{
  "model": "sound classifier",
  "dataset": "struck, bounced, scraped and rolled objects made by modal synthesis",
  "train_examples": 78125,
  "time_shift_ms": 50,
  "input": "waveform_16khz",
  "targets": ["material"],
  "num_classes": 6,
  "arch": "transformer",
  "norm": "layernorm",
  "norm_position": "pre",
  "activation": "quick_gelu",
  "mlp_ratio": 4,
  "head_dim": 48,
  "fused_qkv": true,
  "bias": "qkv",
  "qk_norm": false,
  "parallel_block": false,
  "inner_norm": false,
  "moe": "soft",
  "drop_path": 0.1,
  "num_experts": 16,
  "moe_every": 2,
  "expert_mlp_ratio": 1,
  "slots_per_expert": 1,
  "shared_expert": true,
  "wave_strides": [5, 4, 4, 2],
  "subsampling": 2,
  "layers": 12,
  "width": 128,
  "positions": "conv",
  "pooling": "mean",
  "loss": "cross_entropy",
  "head_dropout": 0.2,
  "residual_init": "scaled_by_depth",
  "optimizer": "adamw",
  "lr": 0.002,
  "beta1": 0.8,
  "beta2": 0.999,
  "eps": 1e-08,
  "grad_clip": 3.0,
  "l1_shrink": 0.003,
  "ema_decay": 0.995,
  "steps": 39700,
  "batch_size": 128,
  "epochs": 65.0,
  "lr_schedule": "linear",
  "final_lr_fraction": 0.1,
  "warmup_steps": 7940,
  "weight_decay": 0.04
}
Rows from block 7 of a small sound classifier, named by matrix and row number. Rows with one number within an expert belong to one neuron, the router's apart. Each number is 50 + 15 x the weight over its row's rms, rounded and kept within 0 to 99. All counts start at 0. After the name is the row's rms in percent of the matrix's.
Before each expert's rows are labels from the 100 clips, of 14976, where the router gives the expert most weight on average: "top examples" is what is common among them. Only what is clearly more common there than usual is listed. The data: struck, bounced, scraped and rolled objects made by modal synthesis. In brackets: how many of the 100.
# router: slot weights (model.blocks.7.mlp.router.weight, 16x128), inputs 0-127
# up: expert up (model.blocks.7.mlp.up, 16x128x128), inputs 0-127
# down: expert down (model.blocks.7.mlp.down, 16x128x128, transposed), outputs 0-127

# expert 1
top examples: repeated hits (61); plastic-like damping (60)
router.1 093:57 57 16 22 61 35 33 67 35 30 45 49 85 58 39 43 57 71 44 79 61 32 54 64 37 43 71 53 52 46 58 46 50 42 38 59 46 29 66 50 75 55 64 54 64 57 50 56 41 89 26 33 79 49 27 51 53 43 39 72 71 60 80 44 35 53 35 57 65 73 67 73 45 61 42 29 45 66 66 72 53 51 55 58 55 37 74 11 74 67 44 81 40 45 42 40 33 48 72 59 55 17 41 57 45 53 49 56 62 40 39 38 44 58 42 64 55 49 62 49 65 61 70 41 66 49 59 56
up.0 132:53 49 37 65 51 54 53 53 55 49 21 48 51 51 44 42 50 57 52 97 72 49 45 52 72 50 48 48 62 54 63 30 07 47 50 48 51 00 52 22 58 47 50 48 50 52 58 40 52 49 94 43 53 31 45 46 99 49 57 51 55 57 49 44 89 53 32 54 50 50 49 53 58 16 66 52 50 51 51 54 44 32 59 51 62 36 42 50 55 73 46 49 66 51 49 50 24 37 43 51 49 06 54 61 28 68 51 59 71 54 38 39 50 58 67 50 52 51 50 76 66 52 49 74 48 17 55 73
down.0 128:85 48 17 50 56 45 96 42 53 59 47 44 35 60 55 47 48 67 28 51 70 47 54 57 69 47 54 34 35 25 43 32 58 39 35 23 64 42 60 49 51 39 58 59 50 49 39 44 41 59 69 46 58 51 45 35 76 20 45 72 49 61 43 53 53 55 48 52 48 67 51 64 66 58 53 54 46 54 37 77 00 26 76 27 51 27 13 53 60 51 53 45 58 53 32 55 37 54 43 54 39 49 44 51 47 58 49 47 56 52 47 16 40 53 42 64 57 78 42 48 65 99 49 68 50 47 57 56
up.1 103:55 22 23 50 64 72 53 33 58 47 47 44 33 74 51 60 50 50 46 57 47 37 65 40 53 66 16 49 30 34 51 40 51 53 69 52 41 31 99 50 74 55 31 29 46 68 31 74 50 48 56 00 48 42 51 48 56 50 68 40 29 50 37 50 60 55 51 52 72 26 51 65 82 35 61 77 68 48 36 50 52 51 44 47 50 50 47 70 62 32 60 49 42 49 58 45 49 61 52 63 61 46 91 50 51 43 70 51 50 67 50 55 53 62 48 22 71 51 47 49 50 48 37 53 38 54 51 48
down.1 080:49 59 00 45 51 50 59 52 53 44 64 44 72 45 54 56 59 50 43 45 74 61 59 47 58 49 98 28 49 31 35 49 60 43 60 62 47 24 36 47 53 53 47 82 63 38 66 58 26 68 42 48 45 52 42 44 29 53 34 22 54 50 61 24 50 39 53 64 57 74 40 53 53 87 44 37 25 53 68 36 48 33 66 64 93 47 35 46 49 62 55 51 48 38 26 47 51 61 48 61 32 43 14 60 51 55 50 56 24 55 52 31 40 62 23 74 38 45 61 54 49 67 69 38 56 51 45 66

# expert 6
top examples: ceramic-like damping (100); quiet level (63); action: bouncing (46)
router.6 092:56 70 22 45 50 50 39 68 46 33 51 46 63 89 74 43 62 73 48 53 57 23 49 61 35 60 49 29 67 58 74 58 44 43 29 46 40 24 76 63 65 44 52 54 72 53 66 61 56 61 20 51 83 52 33 51 40 54 45 59 68 42 72 50 32 76 49 34 70 64 40 70 38 56 30 44 51 65 52 62 41 47 67 55 61 41 75 29 70 75 39 74 19 35 42 46 45 42 34 58 51 30 49 69 46 53 51 69 56 37 27 22 53 60 40 54 48 60 64 56 65 54 64 24 52 11 46 49
up.0 083:45 38 48 53 51 43 41 32 66 38 38 37 50 58 32 38 50 54 68 27 28 23 73 74 44 46 56 53 54 48 37 53 48 51 39 45 61 61 56 70 58 53 61 51 30 55 34 65 55 44 25 42 54 60 48 84 60 43 62 68 22 52 51 49 28 54 68 17 64 52 65 99 45 40 41 52 74 35 79 67 37 88 31 44 31 39 65 48 59 28 59 47 28 62 67 53 50 52 48 59 78 72 40 43 52 47 66 36 48 53 64 54 50 35 50 43 87 59 56 55 65 54 43 47 37 51 53 13
down.0 092:68 50 21 49 56 41 14 54 61 46 77 28 60 56 73 45 51 52 40 37 37 51 38 51 32 53 68 51 44 26 66 48 79 57 50 47 68 46 49 44 52 58 61 69 39 54 26 72 33 80 26 39 70 39 44 44 48 50 51 44 51 33 46 53 46 57 57 56 37 60 41 52 93 73 80 48 44 49 53 42 55 58 55 68 46 59 47 36 70 33 57 60 24 67 34 77 29 51 57 74 55 28 37 35 61 25 57 35 52 65 59 18 28 66 24 67 44 54 74 66 64 75 48 62 59 63 60 28
up.1 132:44 30 55 58 38 56 48 66 54 47 39 71 21 74 88 55 52 39 28 24 43 35 67 41 27 50 24 49 37 38 68 55 74 22 51 49 59 60 54 59 43 53 49 43 53 45 49 84 59 48 45 49 39 43 49 43 30 60 58 48 51 51 15 50 42 54 56 58 50 39 25 88 56 44 52 78 90 44 49 12 62 84 19 50 46 61 60 64 42 36 63 23 36 41 45 38 74 61 47 26 47 74 53 33 67 47 68 51 38 63 41 54 59 47 43 44 49 40 64 27 47 39 30 46 58 51 53 62
down.1 179:48 30 59 52 47 49 61 67 73 63 39 57 36 48 50 48 49 36 45 50 19 46 30 50 57 42 27 56 48 44 62 42 50 49 45 56 51 51 51 48 42 56 39 21 26 53 09 41 63 21 58 61 31 29 61 51 78 49 89 65 55 92 45 75 79 45 49 59 41 47 48 38 66 44 73 43 51 64 47 52 50 51 58 80 12 51 48 54 28 37 42 50 71 40 53 58 58 50 76 53 50 55 58 47 44 49 68 49 52 52 68 51 75 50 61 17 44 44 31 52 50 41 36 87 66 61 92 45

# expert 7
top examples: wood-like damping (100); repeated hits (54)
router.7 113:46 43 37 66 36 30 58 64 47 52 56 69 79 75 75 52 51 58 30 37 57 40 47 44 68 78 72 15 66 31 31 66 65 30 62 50 59 50 52 53 41 56 42 64 60 67 46 75 34 40 54 23 61 48 30 28 40 11 95 51 61 57 67 43 39 36 69 45 53 56 38 67 61 53 38 53 61 71 34 56 42 47 65 54 52 18 27 59 64 25 38 47 29 62 37 58 53 53 77 55 60 21 54 62 64 34 45 54 41 50 53 51 39 35 26 63 67 57 56 52 56 52 68 57 62 29 52 28
up.0 098:87 45 05 46 78 61 34 43 43 51 58 25 52 51 45 45 50 80 52 79 52 31 53 66 26 26 39 53 56 53 84 45 33 64 37 50 62 40 82 33 64 30 54 40 47 45 40 27 54 68 55 36 69 53 67 68 73 45 45 55 35 40 51 50 67 66 33 44 54 51 69 50 51 41 81 51 59 35 61 69 26 51 44 38 49 52 60 47 88 55 68 68 65 56 54 36 26 46 44 73 57 49 52 52 35 49 66 56 76 45 43 29 58 66 59 51 53 55 55 62 68 68 45 54 33 28 57 81
down.0 066:60 68 47 99 41 82 69 50 99 60 58 64 51 57 53 50 41 67 46 47 50 39 59 46 56 46 69 50 72 49 48 49 30 32 61 44 63 49 60 49 22 74 60 46 47 35 46 52 45 33 67 19 40 58 45 49 54 04 64 39 56 53 46 46 57 35 13 53 41 28 30 33 42 66 25 43 53 50 52 55 47 51 57 28 47 44 38 56 47 38 53 20 87 72 44 67 54 24 60 57 42 33 46 53 62 55 58 48 43 55 37 42 75 55 45 46 37 59 60 53 52 69 49 47 58 50 55 55
up.1 095:71 43 02 49 81 63 23 47 42 32 45 17 54 63 49 53 50 68 77 63 52 34 55 57 34 37 26 52 50 55 65 44 29 63 38 53 57 36 84 42 66 34 49 31 46 57 43 49 52 66 46 39 72 46 61 85 59 55 51 54 47 38 57 50 52 72 44 32 58 46 81 53 50 38 60 49 66 24 63 65 34 55 44 41 47 50 70 45 94 68 60 69 55 56 75 37 33 48 40 69 61 46 61 50 30 44 65 52 66 44 48 38 57 50 71 46 65 54 50 67 73 58 43 56 12 37 54 69
down.1 072:56 72 45 77 39 50 60 48 99 49 57 63 55 67 63 58 43 55 46 40 54 47 48 29 58 57 87 16 74 41 43 35 55 00 59 37 55 45 57 49 30 65 48 61 47 44 45 54 42 29 75 29 43 46 50 37 65 07 66 43 59 58 54 48 53 22 31 59 47 47 30 51 54 74 36 38 56 58 50 50 47 37 76 58 53 31 31 50 44 50 34 33 64 64 25 89 64 47 60 54 50 12 47 56 51 52 58 46 36 70 36 48 59 50 44 51 48 62 50 48 53 63 66 50 60 45 62 48

# expert 12
top examples: rubber-like damping (100); repeated hits (44)
router.12 091:60 47 07 26 68 51 34 49 40 29 61 34 74 71 56 47 46 81 38 66 64 30 58 66 30 53 61 40 49 43 65 37 52 61 38 59 34 34 71 60 81 38 47 42 63 60 46 65 52 69 21 31 79 58 34 54 66 51 49 59 57 36 76 44 44 62 44 46 70 74 58 72 45 57 52 52 50 51 57 63 33 58 62 57 48 37 61 21 86 65 46 75 33 57 46 41 27 67 62 68 66 28 45 50 57 33 46 66 64 34 23 27 45 67 47 60 68 59 60 48 69 78 55 46 50 40 63 51
up.0 173:66 57 48 47 43 50 55 63 64 63 44 55 57 42 38 38 50 62 48 82 63 51 49 46 71 48 57 40 70 72 61 46 22 50 48 46 71 00 51 27 60 49 53 59 53 41 60 46 37 54 98 31 44 39 33 41 61 45 42 70 61 51 57 50 99 46 25 74 49 56 46 39 41 50 42 47 37 60 57 55 44 31 85 36 67 39 41 36 43 87 39 52 61 47 46 29 53 45 38 53 41 20 43 71 31 74 39 51 49 48 42 26 48 71 49 54 40 56 36 75 51 56 59 41 54 32 46 72
down.0 173:56 48 00 79 45 53 66 38 53 50 51 52 54 56 41 46 44 88 25 47 58 39 34 60 79 72 49 30 33 34 51 59 56 44 42 53 59 17 57 50 52 27 41 64 66 38 52 63 53 64 45 39 82 56 55 44 49 42 53 60 61 29 46 51 53 53 63 47 64 56 47 45 58 50 28 66 53 53 41 46 42 41 83 39 58 52 39 56 86 57 63 44 44 53 33 64 34 65 40 24 37 45 39 53 54 46 36 79 50 44 48 39 25 59 51 78 56 72 49 66 56 55 59 53 47 44 51 79
up.1 105:57 45 29 52 46 59 51 61 95 95 49 50 48 46 33 40 50 49 48 78 52 47 57 50 55 51 39 42 82 82 81 56 32 43 52 50 60 16 65 15 54 57 48 50 54 41 52 38 38 45 72 20 42 42 37 47 60 50 49 76 55 55 45 50 92 51 40 66 40 47 49 51 32 48 45 52 47 50 58 46 47 45 71 48 66 42 41 52 43 84 50 60 59 50 51 33 51 51 46 53 50 04 54 57 41 63 51 49 54 60 48 41 59 99 71 46 48 49 24 85 48 52 53 44 50 41 51 52
down.1 099:73 63 00 52 43 52 69 42 59 47 66 72 51 59 48 56 49 80 44 45 56 54 62 55 74 50 63 31 38 13 42 55 59 46 60 57 51 29 45 52 61 38 44 63 55 36 51 65 42 49 49 44 81 58 54 43 43 35 46 45 47 21 45 49 53 43 55 52 52 59 45 45 58 68 41 51 47 51 59 42 44 30 83 35 69 44 30 52 77 54 59 35 39 51 05 62 46 47 49 54 35 51 28 61 60 50 41 74 48 49 51 36 30 69 32 71 44 72 48 49 51 65 57 56 51 49 55 99